config = dict(
    arch='swin',
    train_examples=197500,
    num_classes=400,
    fused_qkv=False,
    patch_size=[2, 2],
    learning_rate=0.0013,
    adamw_lr_other_params=0.00092,
)
Rows from block 4 of a small image classifier, named by matrix and row number. Rows with one number belong to one neuron. Each number is 50 + 12 x the weight over its row's rms, rounded and kept within 0 to 99. All counts start at 0.
After each neuron's rows are labels from the 100 images, of 14976, where the neuron reaches its largest size: "top examples" is what is common among them; "patch colour" is the nearest of a few named colours to the mean colour under the peak. Only what is clearly more common there than usual is listed. The data: pixel-art sprites of 400 made-up characters on tiled backdrops.
# gate: MLP gate (model.blocks.4.mlp.gate.weight, 336x128), inputs 64-127
# fc1: MLP up (model.blocks.4.mlp.fc1.weight, 336x128), inputs 64-127
# fc2: MLP down (model.blocks.4.mlp.fc2.weight, 128x336, transposed), outputs 64-127

gate.207:86 63 67 56 44 32 47 57 61 55 44 43 56 55 32 26 40 51 37 31 40 56 44 42 41 55 48 65 66 35 52 53 27 61 66 66 67 38 39 55 27 48 39 50 27 50 53 44 37 46 64 51 47 84 54 48 45 46 41 51 52 59 51 47
fc1.207:41 55 75 30 68 84 72 54 63 54 56 56 53 46 51 48 39 37 70 59 55 36 60 41 55 22 48 39 41 48 45 55 36 58 48 28 48 46 48 63 57 61 59 64 55 56 39 36 62 70 38 39 66 35 36 41 69 40 54 57 41 45 43 58
fc2.207:53 32 66 39 64 59 62 66 45 43 49 49 47 53 41 62 56 44 36 40 54 59 40 59 73 28 69 43 24 60 53 25 39 54 49 46 64 64 50 33 46 54 48 84 50 49 32 49 42 43 53 40 67 47 36 47 43 71 60 61 70 40 61 54
top examples: orange
patch colour: brown; green

gate.202:51 39 47 20 52 53 54 45 45 57 42 41 61 67 39 53 44 61 30 34 68 35 53 65 45 47 51 55 66 59 47 58 43 41 40 28 44 52 50 43 53 30 50 34 49 54 56 77 45 34 55 50 55 72 59 54 59 50 44 63 68 55 50 62
fc1.202:36 27 49 48 41 43 62 76 47 65 49 42 61 63 51 55 45 32 58 24 67 37 32 72 42 50 44 54 51 53 48 78 52 52 49 38 57 57 57 44 50 41 56 34 65 57 49 70 57 42 25 60 50 82 48 30 56 60 54 68 41 32 41 48
fc2.202:52 46 61 58 70 37 52 33 59 46 43 43 63 61 52 33 45 64 51 69 56 47 48 38 47 57 60 39 49 49 59 60 37 64 44 33 55 38 52 59 51 43 51 45 74 39 53 70 58 49 38 47 53 79 49 72 35 57 56 40 68 46 51 61
top examples: grey; pink
patch colour: black

gate.297:71 55 45 51 33 47 55 58 53 34 46 44 46 68 40 41 56 37 60 35 69 54 53 71 59 85 55 28 58 31 53 58 46 63 66 47 66 26 56 42 72 35 54 50 32 47 49 56 52 36 52 37 39 56 40 35 56 29 56 59 45 37 60 53
fc1.297:72 45 47 48 44 51 41 41 59 25 31 39 56 59 35 31 65 33 58 27 56 53 52 70 62 67 40 44 60 29 51 64 55 46 49 26 48 32 39 31 77 31 56 48 35 55 52 69 59 50 52 55 51 56 36 35 42 42 49 59 20 37 43 43
fc2.297:38 68 53 41 60 60 53 62 63 50 57 45 43 30 68 54 48 44 46 53 45 49 30 41 60 71 51 76 55 57 54 62 72 40 21 38 42 54 52 59 58 69 57 35 64 38 37 41 58 60 60 32 60 42 53 41 56 58 53 56 49 36 46 47
top examples: large; yellow
patch colour: brown

gate.106:43 36 29 35 49 61 66 74 49 19 49 51 37 48 34 37 68 53 67 54 59 54 22 48 37 44 56 47 61 58 60 58 51 41 58 66 54 36 40 46 54 68 56 36 63 40 39 35 30 50 46 43 41 43 61 50 46 52 35 44 52 43 65 30
fc1.106:65 46 51 55 38 53 53 57 52 44 37 52 61 66 50 47 39 78 74 46 42 49 46 30 53 27 35 62 44 64 55 49 56 61 47 56 53 67 54 42 60 69 49 53 64 27 47 67 50 50 43 33 13 43 64 73 57 35 38 40 37 45 48 67
fc2.106:60 46 47 25 42 44 49 43 55 49 44 51 66 57 46 45 38 53 46 45 65 58 66 38 66 50 44 37 62 36 29 25 31 62 46 58 50 63 40 43 53 56 43 82 45 63 58 53 40 70 42 69 95 51 41 40 50 67 52 49 49 44 34 45
top examples: large; orange; yellow
patch colour: brown; green

gate.308:48 29 39 43 49 63 50 44 37 24 55 50 49 56 62 54 28 42 77 57 57 63 43 47 76 57 63 66 63 44 42 63 62 65 52 57 49 35 44 53 53 64 64 42 62 29 37 46 43 70 21 38 40 48 57 67 60 30 68 60 47 68 50 57
fc1.308:70 32 39 26 36 50 55 33 55 51 56 40 53 61 36 48 50 30 56 52 65 64 33 52 54 41 48 52 58 36 53 53 57 58 47 47 54 60 54 55 51 63 60 42 45 52 56 63 62 41 55 44 39 26 59 60 38 41 55 45 57 50 67 47
fc2.308:78 55 43 59 30 48 42 45 22 54 57 46 27 50 53 56 52 36 49 50 69 30 53 45 48 54 51 56 58 60 54 62 43 42 30 65 59 47 28 47 47 55 66 58 45 56 14 43 62 28 46 37 33 35 58 37 51 43 62 59 53 58 65 63
top examples: large
patch colour: grey

gate.105:69 65 62 46 47 52 42 40 65 44 60 39 62 38 47 34 48 40 37 56 59 76 41 37 51 62 50 56 42 36 65 62 46 48 47 60 44 37 45 68 48 45 55 53 53 80 68 56 51 75 48 33 42 55 50 49 38 35 23 58 62 24 46 39
fc1.105:41 57 42 45 46 47 66 88 52 41 54 51 34 50 64 64 63 34 38 56 48 54 50 61 46 53 55 50 60 47 38 62 40 24 46 38 69 52 55 32 63 62 42 54 63 20 44 41 55 45 40 61 36 48 49 47 22 62 80 58 55 69 67 44
fc2.105:44 46 45 31 55 56 54 61 37 51 41 73 59 42 50 57 43 40 39 42 62 27 48 54 38 55 27 58 42 60 41 49 41 52 63 62 35 39 47 41 60 22 42 46 23 51 36 40 47 47 36 71 52 54 34 52 31 63 37 49 57 48 43 36
top examples: orange
patch colour: brown

gate.72:45 22 18 65 45 40 33 43 25 62 52 38 52 48 52 58 32 47 37 45 45 55 44 66 39 45 78 72 47 48 50 70 31 49 70 40 44 43 44 59 40 69 48 35 27 32 52 51 56 45 63 39 51 55 59 46 57 63 48 55 51 43 62 47
fc1.72:56 43 56 40 31 33 36 61 58 39 58 68 52 46 66 51 64 44 38 55 52 48 34 54 56 46 36 80 74 48 43 60 39 44 51 59 29 49 67 49 53 54 31 48 49 71 57 42 13 44 43 54 38 53 49 56 68 54 49 86 46 70 43 62
fc2.72:66 49 50 56 63 23 46 45 53 34 44 50 59 69 45 47 37 59 54 38 53 47 24 56 58 50 36 58 67 37 41 55 32 50 44 30 60 20 63 37 47 34 46 60 60 56 62 65 52 60 70 37 52 50 34 34 65 43 46 65 59 36 44 42
top examples: grey
patch colour: black

gate.190:46 57 38 50 53 78 53 54 43 43 36 42 41 56 39 18 39 59 61 36 53 70 41 45 57 48 54 46 47 37 39 55 51 57 37 34 57 75 49 28 48 57 44 74 64 52 56 44 50 48 53 53 46 43 53 59 64 57 48 60 44 28 56 49
fc1.190:61 25 55 33 46 36 75 55 38 37 46 51 38 39 65 72 54 44 00 52 51 44 43 51 53 56 61 61 58 37 46 45 55 55 50 62 71 49 31 39 19 35 77 38 43 49 56 44 42 49 42 55 47 69 69 45 44 34 48 41 54 60 29 54
fc2.190:41 52 63 52 53 52 46 71 33 47 51 60 38 49 54 52 58 29 58 61 55 37 56 63 45 60 43 48 38 72 57 55 38 44 54 39 76 56 30 43 28 61 63 78 41 39 50 21 36 42 41 39 36 57 53 38 59 43 46 61 61 29 43 55
top examples: yellow
patch colour: black

gate.210:65 58 56 50 34 47 38 49 37 44 61 50 47 54 32 42 59 32 52 43 39 57 29 64 57 50 58 62 49 18 36 42 23 49 58 53 63 51 42 53 41 27 29 34 40 44 58 45 57 59 68 45 43 62 71 42 60 58 56 48 55 57 79 65
fc1.210:58 58 51 44 52 48 57 40 43 54 47 44 60 64 52 74 41 41 55 23 44 33 60 61 45 59 38 56 41 38 58 58 31 48 48 70 65 33 67 47 46 48 66 51 53 54 33 56 42 54 30 35 62 61 47 45 50 48 66 72 59 43 41 65
fc2.210:58 45 58 64 46 44 46 49 55 47 69 48 44 53 81 58 38 69 41 55 43 20 51 48 40 66 56 59 48 56 61 50 37 41 47 26 65 33 69 47 68 52 38 53 57 63 50 47 49 48 63 54 46 36 45 26 52 65 51 81 62 53 59 57
top examples: yellow; orange
patch colour: brown

gate.97:57 38 31 53 40 44 50 44 66 57 60 23 48 52 55 70 46 72 39 53 47 16 33 42 41 55 57 43 30 57 50 34 84 46 65 78 48 75 52 44 24 56 48 38 47 21 63 50 52 52 68 54 51 41 52 75 57 53 44 51 59 55 34 40
fc1.97:39 34 60 49 57 53 37 58 49 66 39 41 48 43 30 39 51 34 63 41 57 59 61 62 41 79 48 40 46 39 80 69 54 35 53 30 73 44 68 56 69 47 27 32 41 62 44 50 49 51 81 56 41 57 60 44 55 37 41 51 37 57 54 46
fc2.97:55 60 65 57 51 39 73 42 36 29 67 46 52 44 67 45 51 24 65 52 43 76 71 50 54 30 57 65 73 64 56 68 31 41 27 71 29 53 33 39 51 37 47 54 27 49 42 44 47 52 36 45 51 42 60 42 53 45 39 37 72 41 45 48
top examples: grey; white
patch colour: grey; pink

gate.90:40 59 40 43 52 38 44 49 53 58 40 62 65 56 47 31 41 34 64 28 62 51 53 55 18 41 36 37 53 72 52 34 49 29 48 47 44 49 52 47 44 45 46 41 68 59 70 52 33 55 31 43 38 47 55 64 47 50 60 64 48 61 25 57
fc1.90:44 37 49 50 61 49 58 50 33 57 61 43 61 43 53 47 59 60 33 39 38 59 33 43 26 49 41 45 38 31 49 43 39 61 40 53 36 52 64 46 35 52 47 47 26 60 49 42 76 48 54 52 72 42 58 67 42 40 25 73 45 67 55 55
fc2.90:50 42 64 75 50 66 55 45 61 55 52 22 38 44 42 44 59 39 63 56 55 31 49 65 54 45 43 50 62 33 41 35 71 43 56 39 67 36 23 69 44 51 52 72 56 45 45 29 40 59 34 76 29 42 47 43 59 45 54 75 52 50 56 55
top examples: yellow; orange
patch colour: brown

gate.151:58 37 65 36 51 43 61 53 60 54 52 36 60 80 42 62 42 69 50 53 37 74 43 31 36 50 34 36 55 43 77 58 32 45 50 52 39 40 43 54 60 35 38 19 71 47 46 45 30 50 75 53 44 48 59 58 61 59 44 27 41 28 59 31
fc1.151:66 58 46 38 59 47 61 46 65 62 63 21 60 58 34 60 54 62 25 41 29 52 49 21 31 53 54 52 64 30 46 59 41 42 43 38 59 54 49 48 48 41 60 29 53 35 67 63 70 44 42 45 41 41 53 40 38 55 37 51 46 44 78 38
fc2.151:42 54 44 53 49 30 21 44 81 41 46 53 46 60 54 67 40 66 26 46 51 57 42 33 60 50 61 59 50 44 50 67 69 36 55 31 60 58 70 47 40 61 47 46 73 59 64 42 47 49 45 43 29 27 65 43 60 51 55 54 63 32 60 47
top examples: grey
patch colour: brown

gate.271:64 44 56 42 44 41 48 49 70 35 53 55 41 64 40 53 48 55 46 62 48 44 42 51 62 34 42 25 45 30 44 57 51 45 42 48 65 51 55 55 49 78 58 55 43 72 57 41 54 43 46 44 72 58 58 58 60 58 55 34 55 55 80 40
fc1.271:69 59 66 52 47 38 56 27 66 56 69 32 49 56 62 82 41 38 61 66 54 49 58 28 60 35 33 52 58 32 40 56 37 46 57 54 62 44 30 62 30 51 58 53 46 42 61 36 36 64 21 49 49 56 43 55 40 70 28 29 48 49 17 46
fc2.271:52 69 50 41 51 48 51 30 61 61 63 54 26 47 58 55 44 51 42 54 33 43 76 36 51 46 40 42 66 32 32 42 55 37 33 55 64 61 66 56 69 35 77 51 54 55 55 49 45 49 58 57 48 63 35 39 38 49 42 27 63 54 48 62
top examples: yellow; pink
patch colour: yellow

gate.274:40 45 42 53 53 45 48 63 47 47 46 41 52 45 47 44 49 61 42 43 55 47 42 51 52 59 44 37 45 33 57 73 28 30 65 73 58 49 44 53 82 34 40 28 59 41 40 21 75 43 50 42 70 46 47 53 60 60 59 77 62 62 61 45
fc1.274:46 44 55 67 49 43 50 45 52 37 53 38 44 49 56 57 43 78 63 50 63 51 42 76 47 64 29 40 69 51 39 46 38 43 59 81 43 58 52 60 68 51 37 34 64 47 58 30 62 44 29 45 61 48 45 58 62 48 64 85 36 66 53 49
fc2.274:47 45 32 63 52 59 30 41 33 60 39 46 53 44 65 54 79 71 62 50 56 47 59 48 23 43 22 65 55 31 61 63 55 39 36 33 50 56 58 45 27 58 39 61 50 48 51 63 50 53 48 35 40 64 59 33 47 49 56 54 48 30 50 62
top examples: grey
patch colour: black